Weights of a small multi-label image tagger: soap at rate 0.0025.
Rows from expert 44 of block 5, named by matrix and row number. Rows with one number belong to one neuron. Each number is 50 + 15 x the weight over its row's rms, rounded and kept within 0 to 99. All counts start at 0. After the name is the row's rms in percent of the matrix's.
# up: expert up (model.blocks.5.mlp.up, 64x48x96), inputs 48-95
# down: expert down (model.blocks.5.mlp.down, 64x96x48, transposed), outputs 48-95
up.0 070:54 50 43 68 68 63 54 64 34 46 44 48 53 38 90 38 56 37 55 53 82 36 59 39 48 83 89 65 47 58 49 38 56 57 48 23 24 42 37 59 26 60 66 68 42 49 37 42
down.0 094:46 40 44 52 44 63 42 55 54 47 29 58 33 54 49 61 40 31 25 78 56 60 46 63 39 37 33 61 93 61 67 47 67 34 42 71 47 64 56 63 56 34 46 49 38 35 22 30
up.1 091:63 56 47 30 65 11 58 57 57 62 39 53 46 46 69 55 26 56 42 59 35 31 43 44 75 41 76 45 35 39 74 66 50 80 51 55 41 48 35 45 44 55 44 41 38 54 45 46
down.1 098:85 34 53 64 41 57 42 72 50 36 40 53 37 45 48 57 53 64 58 47 45 33 25 65 27 30 49 39 46 54 38 47 37 56 42 67 56 52 64 43 43 52 50 67 58 55 63 72
up.2 103:48 44 57 57 67 43 72 46 67 54 26 17 49 36 92 29 41 43 47 44 43 40 43 30 60 74 33 44 53 58 32 57 45 59 40 17 70 48 53 38 63 66 74 27 18 63 34 64
down.2 103:67 55 66 69 48 42 48 48 33 85 54 69 44 44 21 56 59 39 36 48 50 42 34 34 45 49 31 36 61 49 24 71 46 59 43 50 44 49 25 11 36 53 58 45 43 43 87 53
up.3 086:51 57 26 61 59 74 60 47 52 53 45 55 51 60 56 37 53 64 79 47 34 74 60 56 60 53 60 27 64 43 29 44 21 48 37 53 48 63 44 55 59 35 79 45 36 61 47 48
down.3 091:40 61 60 34 37 32 41 46 49 81 47 42 40 73 55 73 68 70 35 71 53 80 36 22 36 50 50 65 52 44 76 53 70 59 44 67 58 60 54 27 63 53 28 32 50 47 34 45
up.4 080:44 44 23 45 90 50 65 30 45 48 43 39 51 65 71 65 78 53 69 70 59 65 57 40 28 49 45 73 40 45 41 57 50 81 35 61 37 31 57 72 60 61 73 46 45 48 45 70
down.4 080:35 55 63 32 72 44 59 58 50 57 44 35 32 58 63 48 75 26 54 53 60 57 30 59 59 41 34 46 51 56 54 77 25 48 45 17 54 61 37 39 48 40 40 50 17 43 65 42
up.5 094:64 46 53 59 41 69 26 52 42 51 35 39 63 39 68 53 56 54 14 55 55 52 47 62 56 44 63 61 65 63 43 53 35 70 25 54 70 34 59 51 29 37 24 47 33 77 85 57
down.5 084:58 52 51 57 36 66 51 55 71 42 51 75 46 44 49 56 46 26 68 80 45 60 41 80 25 42 38 77 45 59 49 34 37 12 58 70 44 41 63 33 27 76 56 47 25 54 58 47
up.6 099:62 28 69 40 59 50 55 45 47 42 19 51 40 72 55 72 52 66 83 52 46 45 39 53 51 49 19 15 40 45 78 25 55 58 26 46 29 42 38 64 39 79 38 40 53 61 45 60
down.6 101:46 32 79 72 43 46 49 34 90 53 52 35 31 61 52 77 41 50 40 50 66 92 55 57 64 39 59 85 62 49 41 62 46 76 39 52 58 51 51 82 51 72 50 49 56 39 52 46
up.7 095:15 48 70 64 40 55 24 68 21 73 54 54 53 49 39 71 57 63 49 37 68 62 64 60 37 59 41 59 63 72 49 38 62 13 69 65 59 39 56 46 47 63 52 65 39 44 93 69
down.7 102:37 61 51 68 41 61 61 31 55 60 75 33 39 27 48 42 72 31 70 57 45 73 31 28 20 51 80 39 48 46 68 44 48 45 70 58 37 57 24 34 80 55 49 50 35 44 73 43
up.8 102:24 48 76 47 27 53 69 38 91 58 55 59 41 68 36 14 37 33 50 38 20 30 57 49 37 62 48 40 75 34 51 34 39 46 40 58 52 55 71 82 50 68 48 44 66 51 52 46
down.8 111:72 47 47 63 41 55 65 42 66 35 69 40 42 58 63 43 85 39 52 51 75 56 60 46 31 46 46 72 56 48 05 37 30 38 57 21 43 49 56 31 52 76 69 44 79 32 46 55
up.9 103:45 55 61 61 61 31 66 20 48 42 30 86 61 40 54 49 51 52 88 38 49 54 35 65 64 27 58 75 84 66 49 44 78 57 60 62 27 16 18 43 59 57 55 38 42 46 35 45
down.9 094:31 53 36 60 30 57 51 60 34 33 45 61 44 54 86 54 46 31 24 64 59 70 47 70 41 50 53 53 67 59 63 29 70 54 47 45 91 48 32 57 47 64 47 23 63 39 31 48
up.10 116:74 43 50 46 41 41 64 40 79 44 62 82 51 47 45 60 62 32 60 45 54 61 50 87 18 64 34 60 57 62 84 60 45 47 34 36 41 56 73 34 32 49 28 58 53 69 58 61
down.10 115:47 34 34 24 28 56 53 34 45 44 47 32 80 56 48 25 36 21 42 29 51 64 22 68 55 58 46 66 45 56 39 42 27 45 53 52 43 39 42 45 16 57 49 57 41 45 72 51
up.11 051:37 46 69 71 53 78 36 20 51 66 41 38 57 56 38 26 50 38 99 27 82 66 60 53 37 49 21 35 44 46 52 46 74 42 54 78 18 62 48 60 69 56 60 63 38 40 68 32
down.11 089:56 40 49 45 41 63 72 61 63 40 66 18 87 59 38 81 70 45 42 70 45 63 32 43 58 48 48 45 36 49 58 52 52 63 54 53 70 53 53 47 48 42 73 69 46 56 33 71
up.12 109:45 33 34 55 65 41 45 37 51 64 54 44 63 57 65 40 41 81 30 45 35 51 43 34 30 43 40 43 72 61 32 64 09 50 28 55 46 59 43 53 53 41 32 60 27 67 91 43
down.12 105:64 45 87 33 47 47 50 67 55 37 43 40 43 55 62 39 49 61 84 60 66 55 48 61 15 62 43 70 62 32 54 58 32 68 50 56 54 37 65 45 57 59 52 71 32 39 57 63
up.13 089:48 63 68 46 73 41 69 54 31 48 50 82 27 54 68 33 61 62 73 35 49 79 50 70 60 52 50 62 39 71 51 45 48 38 54 71 33 85 41 30 32 25 52 38 55 47 84 41
down.13 096:65 50 33 47 48 51 35 63 43 44 63 26 72 43 38 55 59 62 57 49 60 45 64 52 56 61 50 70 49 72 56 32 47 38 51 62 45 56 48 51 18 41 59 39 55 37 93 56
up.14 096:17 67 87 60 52 45 23 65 60 39 54 35 56 60 57 67 36 46 45 51 52 29 52 49 67 22 68 56 53 51 59 68 22 49 79 50 88 42 73 48 63 34 59 44 67 63 61 53
down.14 094:35 54 61 62 47 32 53 52 64 46 08 65 67 65 39 63 43 64 60 48 55 37 62 40 64 36 49 67 50 47 52 19 64 33 42 32 50 58 55 46 70 61 50 29 45 56 42 55
up.15 103:45 60 27 18 51 38 42 47 26 48 58 50 34 39 70 23 67 44 50 65 53 41 44 26 63 67 64 52 80 67 49 28 57 52 37 60 61 50 50 68 50 82 40 57 61 36 48 31
down.15 105:45 72 71 78 35 53 62 34 29 52 68 66 28 66 38 23 61 65 53 52 50 45 46 69 62 26 77 44 29 40 57 74 63 77 59 38 58 41 27 44 66 51 36 58 66 58 56 62
up.16 079:54 70 58 59 39 38 45 39 58 71 53 56 72 60 62 48 80 55 58 36 50 61 36 65 66 46 95 72 36 93 45 34 46 72 41 40 40 49 44 71 46 54 57 76 41 80 58 48
down.16 088:33 24 47 70 62 47 46 54 71 36 45 64 74 41 46 52 67 71 59 66 64 85 42 35 43 55 66 63 48 63 83 47 73 42 45 63 66 51 44 42 31 50 35 87 49 60 70 19
up.17 083:59 34 62 17 52 53 33 64 68 53 57 43 47 59 32 44 87 45 75 32 41 45 46 59 64 46 43 51 15 44 41 57 77 48 79 69 53 44 50 63 31 55 66 59 38 40 40 33
down.17 092:51 39 57 61 39 35 22 37 46 63 52 47 48 36 41 46 40 43 54 25 37 43 34 27 44 17 54 32 64 51 41 65 39 45 49 54 78 68 71 43 30 46 57 74 47 33 45 48
up.18 089:81 60 60 44 49 58 25 69 38 55 61 51 55 43 60 56 50 37 47 59 91 38 50 29 35 40 57 40 25 39 49 60 74 64 64 33 68 60 52 21 50 48 83 43 64 40 73 25
down.18 098:56 19 34 84 41 59 52 47 46 42 75 40 54 35 21 48 57 75 66 33 65 66 48 68 68 54 29 41 31 56 46 46 34 56 42 42 47 67 41 47 28 41 62 51 63 57 38 81
up.19 058:53 50 46 61 50 51 53 66 47 63 27 31 65 53 72 51 67 56 70 48 72 43 50 57 33 40 60 63 36 46 55 61 66 87 36 64 62 31 30 58 52 42 53 60 41 51 66 57
down.19 083:44 36 58 49 33 49 51 55 65 56 34 34 70 55 61 76 35 30 36 78 52 57 20 61 53 54 45 52 60 47 52 52 62 55 57 70 57 44 56 47 71 42 32 41 57 67 41 68
up.20 116:54 46 70 53 57 55 20 37 36 25 51 59 58 46 70 40 69 40 43 50 44 51 61 43 60 44 72 33 42 65 63 60 24 60 35 43 47 72 33 45 38 47 50 67 13 69 73 41
down.20 101:40 72 37 57 39 55 57 66 45 51 10 32 51 52 58 47 19 69 24 59 63 33 31 50 45 33 39 84 57 31 48 46 48 55 59 75 55 47 57 38 56 55 41 44 43 55 76 35
up.21 112:56 54 67 59 55 46 45 38 47 27 45 29 45 30 56 16 40 43 50 44 46 52 60 14 69 49 37 69 32 29 23 73 55 56 59 44 46 42 53 48 32 55 41 62 44 21 38 63
down.21 111:54 61 37 63 48 49 54 67 49 37 39 25 24 37 46 64 42 66 64 42 63 44 49 58 69 43 41 37 75 49 24 22 66 49 57 73 50 65 67 46 85 52 58 46 32 40 37 48
up.22 096:62 64 69 35 34 50 52 55 53 73 62 28 70 11 82 57 40 68 45 34 39 29 46 45 73 32 58 50 63 59 48 63 15 19 26 49 46 38 30 35 62 36 54 42 51 42 42 59
down.22 091:42 47 44 56 29 64 72 55 50 58 43 47 54 46 62 66 48 82 69 50 30 57 36 76 53 41 50 82 51 41 64 27 64 68 57 45 27 52 41 55 39 29 59 54 47 47 55 48
up.23 084:56 36 84 38 48 63 56 59 51 16 58 25 40 43 57 24 52 54 66 48 66 51 49 21 26 46 50 46 62 38 65 14 39 56 33 50 69 60 44 70 47 68 61 35 50 59 32 38
down.23 093:51 47 38 45 40 67 49 31 44 63 46 37 08 65 49 61 30 21 74 30 42 66 53 30 48 57 32 63 70 49 63 36 71 34 56 56 20 87 18 66 58 43 40 55 53 62 50 42
up.24 101:74 30 55 68 65 75 54 35 52 56 52 62 30 60 56 63 54 58 34 43 37 67 41 38 51 48 65 63 48 49 47 34 45 99 38 32 68 33 41 82 56 31 47 50 53 33 57 46
down.24 097:38 19 32 68 39 34 54 37 46 57 61 66 74 79 38 65 51 48 63 43 54 57 67 17 43 32 50 81 50 56 68 28 42 51 38 56 57 54 67 48 41 64 39 44 54 45 33 55
up.25 103:52 45 55 42 59 37 68 40 63 44 40 32 50 76 52 43 36 50 25 46 58 56 41 69 63 68 72 58 52 52 44 65 50 56 28 55 63 46 82 45 51 62 39 59 35 29 44 53
down.25 102:58 24 20 48 50 52 41 40 61 64 58 75 25 64 11 56 55 60 38 57 62 34 37 65 23 60 40 49 55 59 46 53 61 48 38 47 69 58 44 36 37 40 20 40 21 42 51 41
up.26 086:43 27 44 58 91 52 38 52 59 37 50 53 56 45 85 53 30 44 62 76 34 39 41 47 28 38 26 67 46 51 38 36 33 47 46 41 53 52 45 58 61 38 43 79 30 58 54 66
down.26 097:62 77 46 30 69 54 66 59 72 74 57 34 44 71 50 27 57 44 39 59 69 43 40 31 58 50 54 65 43 47 64 65 39 69 46 99 76 39 43 55 33 43 49 40 55 40 69 51
up.27 093:38 57 56 32 30 34 60 41 46 75 46 50 42 48 60 48 53 63 72 67 49 55 63 19 39 54 50 36 66 46 24 46 21 32 43 51 45 37 35 62 25 53 65 57 39 43 40 52
down.27 093:31 33 59 48 16 39 48 62 76 49 29 41 35 43 52 57 49 52 54 78 41 44 57 59 33 43 33 81 69 42 56 80 89 58 37 65 41 59 64 56 40 67 93 50 48 47 50 35
up.28 115:23 64 24 43 81 38 64 31 55 37 61 62 58 73 46 70 45 51 53 47 50 57 75 78 57 55 79 48 67 58 47 46 51 57 39 33 10 59 62 50 58 49 52 67 50 34 36 33
down.28 105:33 29 43 41 58 44 65 30 50 52 67 43 60 39 55 68 59 30 60 77 25 45 68 46 40 70 62 26 47 57 63 41 35 62 58 48 51 49 50 09 48 63 48 37 49 41 73 66
up.29 101:49 45 73 83 78 82 43 20 52 62 45 81 77 35 55 84 63 59 74 41 34 37 48 50 41 27 26 44 65 42 52 72 56 52 59 53 59 41 51 56 48 55 75 39 49 59 39 47
down.29 110:47 19 58 38 46 51 61 65 63 56 50 65 49 68 69 44 51 48 34 68 48 49 40 44 27 79 57 65 54 60 48 55 78 42 43 36 54 70 35 78 48 65 80 23 47 41 42 61
up.30 116:29 43 73 57 50 37 14 50 28 25 57 77 46 59 26 45 49 66 56 54 56 45 64 83 48 60 49 52 36 33 53 62 63 29 37 37 62 36 58 51 30 24 63 18 52 77 26 38
down.30 112:16 46 26 68 57 44 56 65 26 52 55 30 71 54 29 30 39 52 73 59 38 52 67 54 61 48 48 44 57 55 63 65 09 25 40 59 41 49 40 62 13 52 58 51 63 66 23 75
up.31 107:47 79 42 18 37 57 56 47 58 78 50 56 46 49 33 85 41 57 39 35 44 30 32 54 35 40 37 69 39 54 25 68 50 40 21 54 59 34 39 68 36 53 56 65 50 66 65 66
down.31 113:63 50 74 50 37 52 47 45 84 63 46 55 62 61 36 52 61 61 59 48 58 62 84 28 53 59 45 52 37 57 35 44 46 43 51 70 25 60 57 31 40 53 51 52 43 61 43 43
up.32 104:59 56 52 39 27 61 33 25 40 51 43 47 32 21 39 49 53 66 56 52 54 69 34 23 48 50 42 73 70 32 54 14 18 76 24 58 43 32 46 76 63 47 57 50 44 36 31 72
down.32 103:69 36 54 69 57 49 38 49 56 42 73 43 36 43 67 65 57 50 80 58 55 70 51 44 36 22 49 39 52 52 53 34 43 61 58 13 74 65 32 39 65 50 67 42 70 41 84 44
up.33 120:58 45 47 58 56 56 38 38 57 93 23 81 43 17 57 38 55 52 50 36 08 48 51 19 43 59 52 66 44 41 52 73 53 63 63 29 40 49 75 70 47 39 58 77 52 49 82 46
down.33 111:49 62 48 29 34 31 46 47 37 45 47 71 63 73 33 50 33 46 49 62 50 64 67 32 48 51 63 53 65 45 56 92 68 25 24 37 53 63 37 34 54 56 48 52 47 45 85 70
up.34 097:64 42 60 56 27 58 53 53 68 28 27 49 36 68 45 60 79 39 83 44 31 49 43 73 20 43 66 71 46 25 43 28 64 33 51 50 11 53 58 52 66 41 54 69 72 29 65 54
down.34 099:68 66 35 35 52 25 21 23 50 55 56 50 39 47 44 80 65 64 36 57 62 63 43 27 56 34 50 41 70 47 71 32 34 63 56 56 50 46 54 44 30 45 61 09 71 46 50 63
up.35 102:61 62 59 62 48 57 39 77 55 70 35 55 52 33 34 28 42 46 51 38 68 68 53 50 57 63 43 53 84 42 40 44 53 45 61 26 30 19 45 61 38 56 58 72 54 22 39 31
down.35 103:18 44 60 57 47 71 38 28 44 42 59 46 40 66 66 62 39 25 77 46 68 50 32 41 61 58 51 65 48 50 46 34 46 57 60 26 53 37 59 60 52 52 43 62 29 19 17 51
up.36 082:71 47 75 81 53 45 75 38 59 57 40 51 54 45 35 56 62 62 49 38 62 46 49 34 50 42 36 41 43 24 25 44 31 44 66 40 71 43 29 49 62 43 41 50 20 54 45 49
down.36 085:27 60 66 87 41 74 47 45 68 63 61 68 51 50 36 55 32 58 68 52 34 51 49 45 75 42 53 37 63 41 60 45 22 49 42 74 33 84 43 32 35 45 41 36 32 30 62 60
up.37 096:38 44 52 62 47 33 57 51 68 53 45 28 57 62 49 29 75 48 42 62 21 44 42 65 68 41 17 31 66 52 46 43 35 23 64 34 53 82 38 72 81 50 53 52 51 42 31 38
down.37 103:53 40 24 51 48 57 63 77 36 69 42 55 30 04 76 50 38 62 30 52 60 64 25 99 57 57 52 28 56 76 60 32 65 40 43 08 56 69 47 46 46 61 54 33 27 53 35 53
up.38 116:37 45 44 61 64 67 45 64 47 46 36 49 36 50 54 44 53 48 62 53 30 53 40 38 33 48 12 72 45 39 43 46 42 78 48 43 24 54 57 60 77 43 73 34 58 11 55 61
down.38 098:41 72 54 58 56 41 45 67 35 70 25 46 45 60 45 62 60 61 42 30 50 58 56 19 61 44 30 43 11 39 36 46 57 61 36 56 53 52 59 36 55 55 53 50 90 47 49 35
up.39 122:22 42 42 43 64 44 53 67 70 32 45 38 68 47 45 51 55 50 53 57 37 43 70 69 68 44 40 57 59 60 50 19 78 42 69 50 61 42 69 74 48 21 44 52 32 58 74 20
down.39 114:66 51 57 54 47 32 53 43 55 48 49 32 61 55 53 33 50 27 57 41 33 41 50 55 69 31 58 25 70 49 50 71 45 63 51 53 35 22 46 39 57 24 34 48 48 53 50 13
up.40 115:33 48 68 39 43 61 29 49 61 74 52 60 50 55 82 70 46 75 65 33 32 38 39 51 54 35 86 63 46 64 61 59 31 23 41 42 45 76 48 98 62 47 68 48 62 51 65 57
down.40 099:57 52 43 36 65 57 44 43 92 58 69 62 42 36 62 64 67 46 55 36 52 65 53 34 51 59 59 80 58 34 49 47 62 52 36 49 48 50 52 82 50 51 45 43 70 50 36 36
up.41 129:90 66 33 59 41 53 86 66 63 52 62 72 48 57 41 54 36 27 63 91 56 60 52 35 64 54 48 34 77 36 41 36 49 54 65 55 38 65 60 63 06 49 61 70 56 57 39 33
down.41 107:50 51 43 52 44 46 25 46 75 50 65 46 80 58 36 43 43 26 36 37 70 62 57 29 54 31 34 52 49 40 41 32 40 73 53 31 36 38 68 31 33 36 45 58 38 32 59 33
up.42 119:57 37 53 74 75 31 67 45 63 64 48 31 47 33 61 33 42 12 26 59 49 64 44 28 55 64 55 80 38 45 49 69 67 43 45 37 41 47 51 39 44 80 43 47 57 72 79 19
down.42 115:58 52 42 58 45 47 46 61 53 17 47 56 33 22 54 48 52 34 33 45 49 28 47 37 56 17 63 56 57 48 64 26 49 56 64 62 36 31 63 37 63 69 64 45 44 50 76 49
up.43 099:22 52 38 54 43 62 58 46 41 71 62 53 26 56 58 56 49 26 68 54 44 24 44 64 42 49 31 39 48 31 45 42 57 30 39 41 30 50 55 62 43 49 39 44 62 61 55 46
down.43 102:51 80 51 48 56 34 51 42 66 60 80 52 79 66 62 38 51 64 45 53 56 63 43 65 54 27 44 78 30 45 68 43 55 39 40 35 62 47 68 50 43 65 80 63 46 61 53 58
up.44 092:44 63 28 31 34 50 33 51 63 99 32 30 55 65 35 34 71 43 66 53 53 78 52 60 69 18 58 50 63 31 42 53 29 76 40 37 44 46 69 37 63 33 40 79 51 57 48 52
down.44 097:49 52 16 45 25 54 50 65 54 42 48 48 54 52 46 55 62 45 72 79 51 76 38 52 59 81 28 43 46 52 36 66 52 39 44 46 08 54 60 42 55 52 45 47 38 72 60 55
up.45 083:24 36 48 73 54 79 62 33 43 71 65 67 61 58 73 66 48 54 26 44 48 58 20 94 66 57 43 49 48 21 45 58 61 48 43 51 52 48 40 66 59 50 83 37 52 67 34 65
down.45 091:42 60 47 45 72 65 62 50 44 67 54 41 53 31 49 76 61 40 50 53 48 38 36 39 37 28 60 55 31 58 38 46 73 42 75 43 44 74 58 27 42 48 74 52 51 28 26 73
up.46 099:73 40 35 21 49 77 28 49 64 41 71 68 58 29 31 60 86 61 45 35 48 65 84 35 52 32 69 51 58 52 29 49 41 17 46 59 64 47 39 65 35 57 49 64 53 47 67 69
down.46 097:55 52 47 48 29 53 46 37 19 63 31 46 39 62 53 50 43 36 70 58 48 24 58 49 52 40 51 43 66 52 54 72 75 66 81 50 36 51 60 58 45 44 57 63 51 64 54 39
up.47 136:42 75 53 55 65 43 24 50 54 42 66 64 48 25 36 63 85 49 43 37 62 49 53 40 46 57 34 55 67 32 54 76 73 77 33 36 10 39 58 39 35 48 51 32 42 58 90 44
down.47 111:23 45 36 72 45 47 65 54 52 38 50 62 55 58 74 66 51 36 49 56 51 36 43 26 49 60 53 43 23 38 76 56 56 73 37 40 58 28 41 34 55 48 46 52 49 50 79 66